python train.py --model="multi-label image tagger" --dataset="seven-segment displays showing three digits" --translate=0.12 --channel_attention="eca" --padding_mode="replicate" --kernel_size=3 --stem="single" --widths=[16, 32, 64, 128] --init="small_normal" --optimizer="adamw" --beta2=0.999 --batch_size=128 --lr_schedule="cosine_restarts" --final_lr_fraction=0
Rows from block 4 of a small multi-label image tagger, named by matrix and row number. Rows with one number belong to one channel. Each number is 128 + 32 x the weight over its row's rms, rounded and kept within 0 to 255. All counts start at 0.
After each channel's rows are labels from the 100 images, of 14976, where the channel reaches its highest value: "strongest on" is what is common among them; "colour at peak" is the nearest of a few named colours to the mean colour under the peak. Only what is clearly more common there than usual is listed. The data: seven-segment displays showing three digits. In brackets: how many of the 100, against the usual share in percent.
# convs0: expand 3x3 conv (model.blocks.4.convs.0.weight, 128x32x3x3, each kernel summed), inputs 0-31
# convs1: project pointwise conv (model.blocks.4.convs.1.weight, 32x128x1x1, transposed), outputs 0-31

convs0.127 [ 80 118 165 117  64  71 105 138 151 155 137  98 115 120 145 152 157 123 155  93 163 112  99  75  80 138 140 127  73  71 157 118]
convs1.127 [138 118 138 146 180 142  91  90 125 158 128 112 212  90 114 112 107 135 159  85 174  88  65 150 145 143 140 105 111  77 124 154]
strongest on: the digit 4 (90 vs 27.4); second digit: 4 (51 vs 10.6); blue glow (43 vs 16.8); third digit: 4 (33 vs 10.1)
colour at peak: green (30 vs 9.3); black (25 vs 7.2)

convs0.120 [ 95  87 105 125  84 175  90 148 182 141 178 104 151 114 136 136  86 161 150  60 143 160 150 137 157 180 122 169 104 113 108 110]
convs1.120 [176 104 102 167  90 168 129 130 121 105  79 116  77 167 139 154 122 170 153  84 158 159 159 125 118 131 201 122  94  93 125  91]
strongest on: dark on pale (100 vs 16.1); second digit: 6 (25 vs 9.6)
colour at peak: grey (99 vs 34.2)

convs0.54 [ 86 131 158 123 109  77 141 159 187 126 124  84 142 137 113 107 173 119 162  90 177 101 137  89 162 133 117 154  97  60 105 174]
convs1.54 [109 123  69 108 116 145 193 173 171 137 137 113 118 161  48  82 147 125 122 116 138 127 163 158 159 157 162 120 132 116 178  91]
strongest on: amber glow (85 vs 16.3); second digit: 7 (25 vs 9.7)
colour at peak: brown (74 vs 31.6)

convs0.66 [147 127  73  53  86 140 143 178 124 147 194 148 110 108 126 107  91  88 142  70 147 148 145 176 152 137 126 166 115 125 106 139]
convs1.66 [130 107 122 178 119 132  61 185 119 127  99 169 109 143 178 143 141 113 124  46 113 129 143 104 136 154 130 161 189 102 123  92]
strongest on: dark on pale (95 vs 16.1); the digit 2 (70 vs 27); third digit: 2 (37 vs 10.2); second digit: 2 (36 vs 10)
colour at peak: grey (89 vs 34.2)

convs0.30 [110 112 134 141 128  77  96 101 150  56 145  91 136  91 163 121 165 122  69 154 132  92 108  74  83 171 180 143 108 123 139 131]
convs1.30 [167 162  73  96 114 183 179 124 126 110  87 146  82 169 116 141  61 131 127 174 160 167 156 147 145 122 109 118 116 146  94  93]
strongest on: the digit 1 (100 vs 27.4); second digit: 1 (59 vs 10); third digit: 1 (48 vs 10.3)
colour at peak: green (30 vs 9.3)

convs0.100 [143 127 205  68 122 108 110 122  87 145 152 140  85 153 141 187 133  74 156 117 156 115  95  97  92 150 173 160  94 133 141 147]
convs1.100 [ 73  55  69 147 179 118 138 182 179 129 133 110 127 115 110 127 160 114 122 124  93 151 162 122 125 149 145 102 146 197 149 114]
strongest on: the digit 0 (92 vs 27.1); second digit: 0 (61 vs 10.6); blue glow (53 vs 16.8); third digit: 0 (42 vs 10.2)
colour at peak: blue (44 vs 4.2); green (33 vs 9.3)

convs0.43 [129 151 147  66 129  80 166 150 146 188 132 156 115 136  98 190  88 116 132 121 186 153 130 102 103 134 149 116  85  78 105 167]
convs1.43 [ 99 107  96 126 150  74 101 168  97 215 106 122 121 108 143  93 122 154 184  80 140 132 115 157 122 109  99  76 100  98 156 122]
strongest on: the digit 4 (100 vs 27.4); third digit: 4 (65 vs 10.1); the digit 1 (55 vs 27.4); first digit: 1 (34 vs 10.4)
colour at peak: black (56 vs 7.2)

convs0.76 [ 78 150 157 126 137  64 133 112 190 167 124  88 144 135 118 167 182 145 164  87 150  86 130 109 111 122  95 135  88  85 157 157]
convs1.76 [150 160 143 155 114 106 190 144 124 121 153 178 133 138  70 163 137 127 138 118 175 115  72  94 178 172 151 165  78 114  89 135]
strongest on: amber glow (95 vs 16.3); the digit 0 (55 vs 27.1); second digit: 0 (28 vs 10.6)
colour at peak: brown (71 vs 31.6)

convs0.40 [ 74 106 161 110 113  74 114 129 159 165 153  87 140 134 113 168 157 126 138 109 148 115  82  80  78 142 142 119  71  60 154 139]
convs1.40 [138  95 114 118 192 110  98 136 146 135  91  85 164 141 166  82 143 142 157 109 171  95 129 178  85 118  96  87 151  68  97 151]
strongest on: the digit 4 (100 vs 27.4); second digit: 4 (53 vs 10.6); blue glow (44 vs 16.8); third digit: 4 (33 vs 10.1)
colour at peak: black (54 vs 7.2)

convs0.59 [ 72 146 127 146 113  82  99 129 154 124 173  57 171 106 147 115 190 144 116  95 124  75 103  93  85 152 128 129 127  92 159 147]
convs1.59 [129 140  53 151 128 165 132 140 172 102 134 185 110 169 146 125  66 142 138 153 113 124  68 137 110 168  70 143 141  89 144 149]
strongest on: the digit 1 (78 vs 27.4); the digit 8 (67 vs 27.2); second digit: 1 (39 vs 10); third digit: 1 (39 vs 10.3)
colour at peak: black (34 vs 7.2)

convs0.97 [ 62  95 139  94 171  94 114 131 169 137 142  82  85 117  88 132 118  76  73 131 158 114 153  81 108 131 119 127  94  71 154 130]
convs1.97 [137 123  95 110 150  98 128  90  91 120 119 119 163 103 107  84 149 166  78 147 176 136 130 111 176  52 147  84  65 126 109 111]
strongest on: the digit 2 (58 vs 27); third digit: 2 (32 vs 10.2)
colour at peak: blue (25 vs 4.2)

convs0.71 [ 88 132 126  96 114  76 105 128 176 139  86  85  94 122 122 164 140 130  91 124 191 172 168  52 104 127 146 136 123  88 106 146]
convs1.71 [138 117 154 141 147  92 141 106 136 167 154 138 189  53 119 122 145 107 141 118 140 123  80 185 157 102 128  75  60  99 128  95]
strongest on: the digit 4 (97 vs 27.4); the digit 1 (56 vs 27.4); second digit: 4 (46 vs 10.6); blue glow (39 vs 16.8)
colour at peak: blue (30 vs 4.2)

convs0.21 [109 106 174  62 101 108 111 142 106 164 168 124  58 143 167 113 121  94 161  52 118 125 128 114 117 145 129 177  91 155 132 111]
convs1.21 [132  69 130 130 133 159 151 154 119 113  95 145 143 112 113 143 157  93 141 110  57 146 145 146 128 138 100 124 129 221 139  49]
strongest on: blue glow (40 vs 16.8); first digit: 1 (32 vs 10.4)
colour at peak: green (40 vs 9.3); blue (32 vs 4.2)

convs0.118 [ 79 119 126  76 113 117  81 133 147 182 147  96 168  97 127 195  96 127 137  81 170 187 101 104 112 128 130 101 128  88 133 160]
convs1.118 [170  52 112 205 127 162 121 158 147 122 126 131 149 111 144 164 108 121 145  94 113 152 129 176 104 129 181  88 109 107 111  71]
strongest on: dark on pale (99 vs 16.1); the digit 6 (71 vs 27.1); first digit: 6 (34 vs 10.5); third digit: 6 (28 vs 10)
colour at peak: grey (95 vs 34.2)

convs0.8 [129 159 105 150 113  95 146 132 154 136  59  79 177  86 110 112 154 133 146 112 173 132 107 117 167 124 120 133 131  81 137 221]
convs1.8 [202 113 132 179 102 147 176 137 167 110 112 138 150 114  95 115 156 117 130 166 156 128 103 176 184 120 124 136 198 138 156 169]
strongest on: amber glow (93 vs 16.3); the digit 1 (60 vs 27.4); first digit: 1 (34 vs 10.4); third digit: 1 (27 vs 10.3)
colour at peak: brown (89 vs 31.6)

convs0.2 [ 93  87 185 103  78 127 112 180 170  95 120 120  77 147 152 128 174 110 144  87 163 118 122  92 167 109 142 144  79  96 102 104]
convs1.2 [ 84  93 114 115 175 116 137 167 144 141 179 112 136 129  93 135 143 103 130  44 140 114 150 210 137 110  88 143 157 117  85 131]
strongest on: the digit 0 (91 vs 27.1); red glow (69 vs 17); the digit 1 (55 vs 27.4); second digit: 0 (43 vs 10.6)
colour at peak: red (25 vs 2)

convs0.125 [172  91 144 118  78 168  95 115 112 105 158 133  89 115 140 101 123 126 156 113 131 169 176 131 149 147 171 172 103 185 116  51]
convs1.125 [ 79 102  96 132  97 160 106  60 115 103  71 101 149 142 128 177 142 172 131 126  89 158 151 120  98  75 112 189 132 142 107 144]
strongest on: dark on pale (65 vs 16.1); the digit 5 (59 vs 27.2); third digit: 3 (29 vs 9.9); second digit: 0 (27 vs 10.6)
colour at peak: grey (66 vs 34.2)

convs0.48 [ 97  85 153 105 134  89 111  74 132 141 157  95 103 123 156 174 139 144 103 118 109 122  95  92  56 188 186 141  99 156 150 134]
convs1.48 [168 142  71 106 123 115 134 142 130  95 105 146 110 123 153 160 101 112 146 162 128 154 171  95 100 189 151 109 119 166  48  70]
strongest on: the digit 1 (86 vs 27.4); green glow (67 vs 16.7); third digit: 1 (47 vs 10.3); second digit: 1 (36 vs 10)
colour at peak: green (31 vs 9.3); blue (25 vs 4.2)

convs0.65 [ 85 105 138  70 154  93 132 120 176 189 133 122  86 119  99 209 130 112 101 110 151 134 164 144  97 100 107 113 104  82 158 128]
convs1.65 [122 145 103 147 119  66 149 139 123 153 171 109 134 101 112 171  91 206 110 112 166 121  94 155 136 121 166  67  63 129 124 118]
strongest on: the digit 4 (77 vs 27.4); the digit 1 (56 vs 27.4); third digit: 4 (40 vs 10.1); first digit: 1 (31 vs 10.4)
colour at peak: blue (26 vs 4.2)

convs0.105 [ 67  99 159 125 170 115  85 153 177 160 140  99  98 144 166 193 145 165 143 125 153 126 129  62 104 160 128  96 111 101 145 155]
convs1.105 [ 81  84 147 160 151  75 113 105 201 141 117 129 204 161 156 107 154 132 157 126  76 105 130 172 120 110 111  90 128 122 129 103]
strongest on: the digit 0 (100 vs 27.1); second digit: 0 (55 vs 10.6); third digit: 0 (50 vs 10.2); blue glow (40 vs 16.8)
colour at peak: blue (31 vs 4.2)

convs0.33 [114 124 202  57 106  89  90 147  91 163 151 111 103 130 166 156 134  77 157  87 137 131  94  82 102 141 138 152  97 113 145 150]
convs1.33 [111  61 100 183 167 119 153 191 180 143 127 100 131 125  81 150 150 131 110 113 110 145 143 146 115 151 171 103 133 185 155  82]
strongest on: the digit 0 (92 vs 27.1); second digit: 0 (50 vs 10.6); third digit: 0 (49 vs 10.2); blue glow (48 vs 16.8)
colour at peak: blue (39 vs 4.2); green (25 vs 9.3)

convs0.75 [108  62 141  81 126 111  99 109 165 161 168 119  87 127 141 185 113 134 127  91 159 175 145 132  73 133 162 146  70 120 108  89]
convs1.75 [110 125  74 118 125 136 128 131 150 122 147 118 166 138 119 167  97 136 132 110  82 164 182 126 151 208 200 115  72 167 134 107]
strongest on: dark on pale (49 vs 16.1)
colour at peak: green (25 vs 9.3)

convs0.73 [100 102 164  92 134 104 136  98 141 182 162  92 110 146 122 183 138 105 134  85 147  98  99 130  53 150 150 143  68  94 166 138]
convs1.73 [132  89  81 118 147 104  88 132 105 105 127 158  98  74 157 105 121  68  96 183 112 159 162  69 153 165  98 129 175 154 134 125]
strongest on: green glow (51 vs 16.7); blue glow (44 vs 16.8)
colour at peak: green (32 vs 9.3)

convs0.47 [134 141 143 143 129  36 151  39 138 138 122 112 116 141 125 126 153 124 148 149 136 124 194  93 101 157 132 197 125 147 109 128]
convs1.47 [128 130  93 128  75 124 166 103 157 135 131 154 164 129 130 114 164  86 197 153 112 197 183 149 168 184 112 148  98 138 118 114]
strongest on: the digit 1 (75 vs 27.4); amber glow (65 vs 16.3); the digit 4 (58 vs 27.4); first digit: 1 (43 vs 10.4)
colour at peak: brown (72 vs 31.6)

convs0.87 [ 47  99 125 130 155 130  82  89 171 108 183  87 152 112 147 171 129 160  81 106 140  98 119 128  71 158 153 131 118  95 130 118]
convs1.87 [154 113  77 145 100 213 165  85 110 108 157  96 102 149  71 173  89 109 104 124 152 153 121 114 133 155 159 142 136 146 143  80]
strongest on: dark on pale (71 vs 16.1); the digit 4 (67 vs 27.4); third digit: 4 (35 vs 10.1); second digit: 4 (29 vs 10.6)
colour at peak: grey (62 vs 34.2)

convs0.45 [123 136 162  72 150 115 102 181 116 137 139 117  76 158 129 209 141 127 109 116 198 115 136 105 104 152 164 139 134 115 125 195]
convs1.45 [ 91  28 124 125 149 124 135 110 198 117 109  95 191 116 141  90 167 104 120 133 101 115 122 150 141 132 115  73 156 120 117 111]
strongest on: the digit 0 (100 vs 27.1); second digit: 0 (53 vs 10.6); blue glow (50 vs 16.8); third digit: 0 (48 vs 10.2)
colour at peak: blue (40 vs 4.2)

convs0.7 [174  93 130  77  99 147 150 150  85 135 175 150  83 100 120  97 109  81 127 101  99  85  87 187 144 115 126 159  93 149 169 106]
convs1.7 [ 96 114 118  97 147 147  77 126 109 115  86 117 123 150 164 160 181 131 112 110 137 185 178 102  92 104  52 160 176 156 119 122]
strongest on: the digit 2 (71 vs 27); the digit 1 (57 vs 27.4); blue glow (37 vs 16.8); third digit: 2 (33 vs 10.2)
colour at peak: blue (34 vs 4.2)

convs0.53 [122 142 152  70  89 127 105 151 127 172 153  96 120 104 113 160 121  79 182  98 193 139  79 116 111 147 109 171 107  87 146 175]
convs1.53 [ 99  59  63 171 128 141 139 185 168 147  91 108 123 126  98 131 152 141 137  85 117 170 128 114 123 157 196 108 138 148 170 132]
strongest on: the digit 0 (91 vs 27.1); dark on pale (73 vs 16.1); second digit: 0 (55 vs 10.6); third digit: 0 (44 vs 10.2)
colour at peak: grey (73 vs 34.2)

convs0.13 [134 125 157 103 132 110 167 114 139 170 158 116 145 150 114 184 108  80 125  90 165  81  90 171  92 184 125 172  72 115 150 162]
convs1.13 [148  61  96 145 111 165  84 171 142 131 153 113  65  98 121 119 157 149 125 134 119 202 164  90 166 120 172 115 143 159 127 151]
strongest on: the digit 6 (81 vs 27.1); dark on pale (73 vs 16.1); second digit: 6 (43 vs 9.6); first digit: 6 (27 vs 10.5)
colour at peak: grey (70 vs 34.2)

convs0.55 [129 116  94 122  83 116  90 134 116 124 100  62 132  95 164 162 136 164  94 129 210 185 152  73 143 135 150 118 157 131 129 160]
convs1.55 [ 95  94  80 187 178  90 105 109 107 132 109 126 165  86 129  92 144 137 162  97  44 133 118 136 147  91 107 133 127  96 158 100]
strongest on: the digit 0 (93 vs 27.1); second digit: 0 (51 vs 10.6); dark on pale (47 vs 16.1); third digit: 0 (27 vs 10.2)
colour at peak: grey (64 vs 34.2)